{"gain_aug_db": 6, "tokenizer": "word", "encoder_head_dim": 32, "encoder_moe_every": 2, "decoder_norm_position": "pre", "decoder_inner_norm": false, "weight_decay": 0.1}
Rows from block 2 of the text decoder, named by matrix and row number. Rows with one number belong to one attention dimension. Each number is 500 + 50 x the weight over its row's rms, rounded and kept within 0 to 999. All counts start at 0. Numbers have three digits each.
# q: attention query, key and value (stacked) (decoder.blocks.2.attn.qkv.weight, 768x256, the q third), inputs 0-85
# k: attention query, key and value (stacked) (decoder.blocks.2.attn.qkv.weight, 768x256, the k third), inputs 0-85
q.120:502475500468446519458467507419513531465459573516562490558440409566538407418575517486541453449516594492498490430527513414487543471534375508482514494468509421500372475471478491442499582364458439429484507501513515578575487560552552491527470488492537536498481521
k.120:484477492491535363405581417494517531467619580456557408642521496477457533415480435574482540533480524519540531454522462540492529517481511497644512499511482521519551427514531534537491470480565502469506508557501516555469475453427501399518483528374483441536480464
q.121:502422489451519454451495424501491437552544442518514531533522517532530501459600544506492428435524453546569599473452580466466437559551435512465538519577581478580581433510561481466552449474452495472405454505456524476440450519551488417483555430546546499505409533
k.121:462604477563534500513519439516543538491501517512487528481368547528507512476463518548449517453487559504574387486507471479508540535473358516564488535530490484493486502442502453439522474518504562494588499464541478506403486431415487567469500565489581474444456453
q.122:425505506419420452474444503483536431513443415579498451555527489489575492429487409514419531466549567509425495483595547551439549596529564500387510439534522533466520505488505517426472476521597486407498495517499501503551559470528487441478437481507480511511473574
k.122:536430460513487379422535495481568425535425460445462598435445551437570514415480535490455568570448553586601490558408462469471488553428409553535520509487476549414478434504559563512370541499532540424504502507503538415524494544337466511547479515475548470530547539
q.123:521533484536460557421473534605521404516529503491513391448513490502463585465486519430475477467485388545547456437375493461464547491505490419391567603456446595477551510513491493495496583555506535462611602526454449575524485478564481590529441464546442426472461509
k.123:416529519510563499508522552422357422428538505453525595509511510490421609550502470480508530516513409483479509519564513497604560565430572506491465489441511425466549408484528449512520522477535480466485495542576520549551498494412455536477546550513574613551470431
q.124:468474395471497418541526457481484569484494529512565486542427534485559574485564530489502505421537484506509431512532515483611408402550447521405569438458438479460477506469435534492524564524385561441451468404515492568532408555549560529542432496430549491501545539
k.124:569475509454444479541473445402380435592464539490486491520446607553478404413518424531513540447548428572542481463630540504495510613484507592428501515554518457550430479522490570490478535528508492490536532526451434475468441470445411496517457525490478451476460521
q.125:424493458475490481546467448499507451473490554447532473464495444474470490546435475467440459467513474540396472406549555500604531559490475485528476555420426424463510463501535492473480544502550568460465571546436528489479512522514529505485569468422488470483497464
k.125:440442531563483498467549568551348470544500480500537602438574546502493551416398551509466499540481399491572502452561527457466503483438506459468511440434480451392492614491450480420464481479481485462543541442571510476465581498570377417499512460565536545526449509
q.126:500469557465500429493465475520511492501453581483481493474494488440501453424527508529478577545462408457460493456488515460415364455559486436350571525569623551451478609424519485542595588465569466472502484544430547522472438475578409473519533539518436567564467540
k.126:499435416528586507491456414440575585501552495534442466470532512556442554450473521582458568426510501451440466577456553438545525501480457524499441412542410492524517519546511522498485484555475466536510546432525477515518493446453531381462422567511498523516513492
q.127:525528576526430564475488582440500480537406536478590458491529544441456513481446557523459594495467381509424423612400500552456552493495547582509490465630497463538479537552531429515580562450505540503571540530427497513512499476562506587483505429424381464447558517
k.127:432499391515499425399494532500515488432426521511504569546450471511489430476477588450496491557443471525482576573532519341448490534573544461494416488388489466626448518492397522522502523549452528512425552474562448442560441447497506430505414494574534489538506546
q.128:453531515542478451512515449564520396469481640504442467533431545506513544522489494455519503579515429540497505546398569573483453532509525444600515558438445415572521560602534550465437487565508515495456520418472510477493502351557502345443457545457526451576507479
k.128:501461522482529526472503623490452515488486471450529506493469558499523538461487561462533510431473492555527495554471535540566499438563502584409497589446506559506450542470442518499478459444560479492512453649526442435449515525575510464485392502521485470405488589
q.129:579548466477530496478503550473492554437465439413473527416453558519418564527496528444532507572517462416503511452478501434478605475480443471575514598537564497514436553555501548546527464537563551521431575425496542478439599461468542430457570611503458476482387526
k.129:474540631484487447562483499585514494580449599517409428475493422511484554580446466516405530508506398475517436493500520498461507496542428564485493443437482463429443513394524551458485499566540466516481554597439549515467590552517516529511544504512476422531484487
q.130:478387577508436428508469504480478581531522578429494536477447567632416451486444579548424475466503475518452533574503544565500511508478553554550501533514603491557465391569593606440442501494470594499449552512546511544540506541511462474472440454566649535430538520
k.130:533565463461494565431528475493553489544485502492537484519521489457475450602458486579532482401499533511595464508453514570527470561551476503494447528601420427568516609481361573578631414605460497494541453417525452517509437544498483500523496606512483445589553419
q.131:562462533463493538500422423576500470536513438563458570507562463514492494390472442538598470491464461539548480490463508452504467485502521538506518577491441510421608499425477519453468450458535549494580460460464448435527382576510468542480577446498522506522454561
k.131:546475414423571442539495436536511495465429545478554520478514538437506452478467543484536529521518566575547585498552536565477525570461563446510498704466504485557557476526618523502508562407496569451452563428467512453486481427513534488526463472397459479479435476
q.132:466441435488480589517602501534575489368479446469498501546536480566533509436506444519558529522567503421561564445514535422374538505460511465513384570428470597508496545531572424534497521448493492495389454511567485455476515514471514504519459478529525539411513383
k.132:484385565456558440509536487453420495573497485547530579535508560465570500540509499497591465516531527408447455479561518514538501539509493391487543482406612490480466436574551472515493560446580449503454502476469517491521494547424588473542546431411405453537547543
q.133:551489537509540448483535502547524532599447508513631397499602529466506532455519542480524519458423488491473483508505490593558536466414482507493470461479518511475555570582551401522483572557533417518490468534491537505432436505478449529485520410601527616603508493
k.133:406603438600447418518504562644530531487514545492405517490486519533530451543485534429489488476435430485435565532526475567561550541475541533513517512472463530456399477513423511318495551460477517499431481452489548500518518424501533474524583564511479473501598389
q.134:563536470472479479500441535555480450534472424525511471456437459447490489528479433514388485495540552634435436449538440605510550509415535623456547448505398562488493552524579472514486526558526480560528527523410436486435451566528522470512499482508457534546446524
k.134:398463539540522466532384465569472550456528539503416468552482533449485481440555484509479574487464585574493537409396537513545444566510460520459527559557483473565470519524430441488489424482490481519527472482542570466411532387522511443534463575460568509521527392
q.135:456602456510470519505512545572448468487430511407620473397494427529521522478414519469502438466462513503502528514489511488536454506471477488382527521443496512462515464473472458491471581517489487422560620520519527513379534531486555530595570494493540545444487396
k.135:467535457514569469480510543568413554557499459421555499488540455638592503576475583481487550461424479501511526457537383508503528455575478483588553488472490506588445478430485427462512527470459470547417498516608489488597420475534542490530472540479481416537537457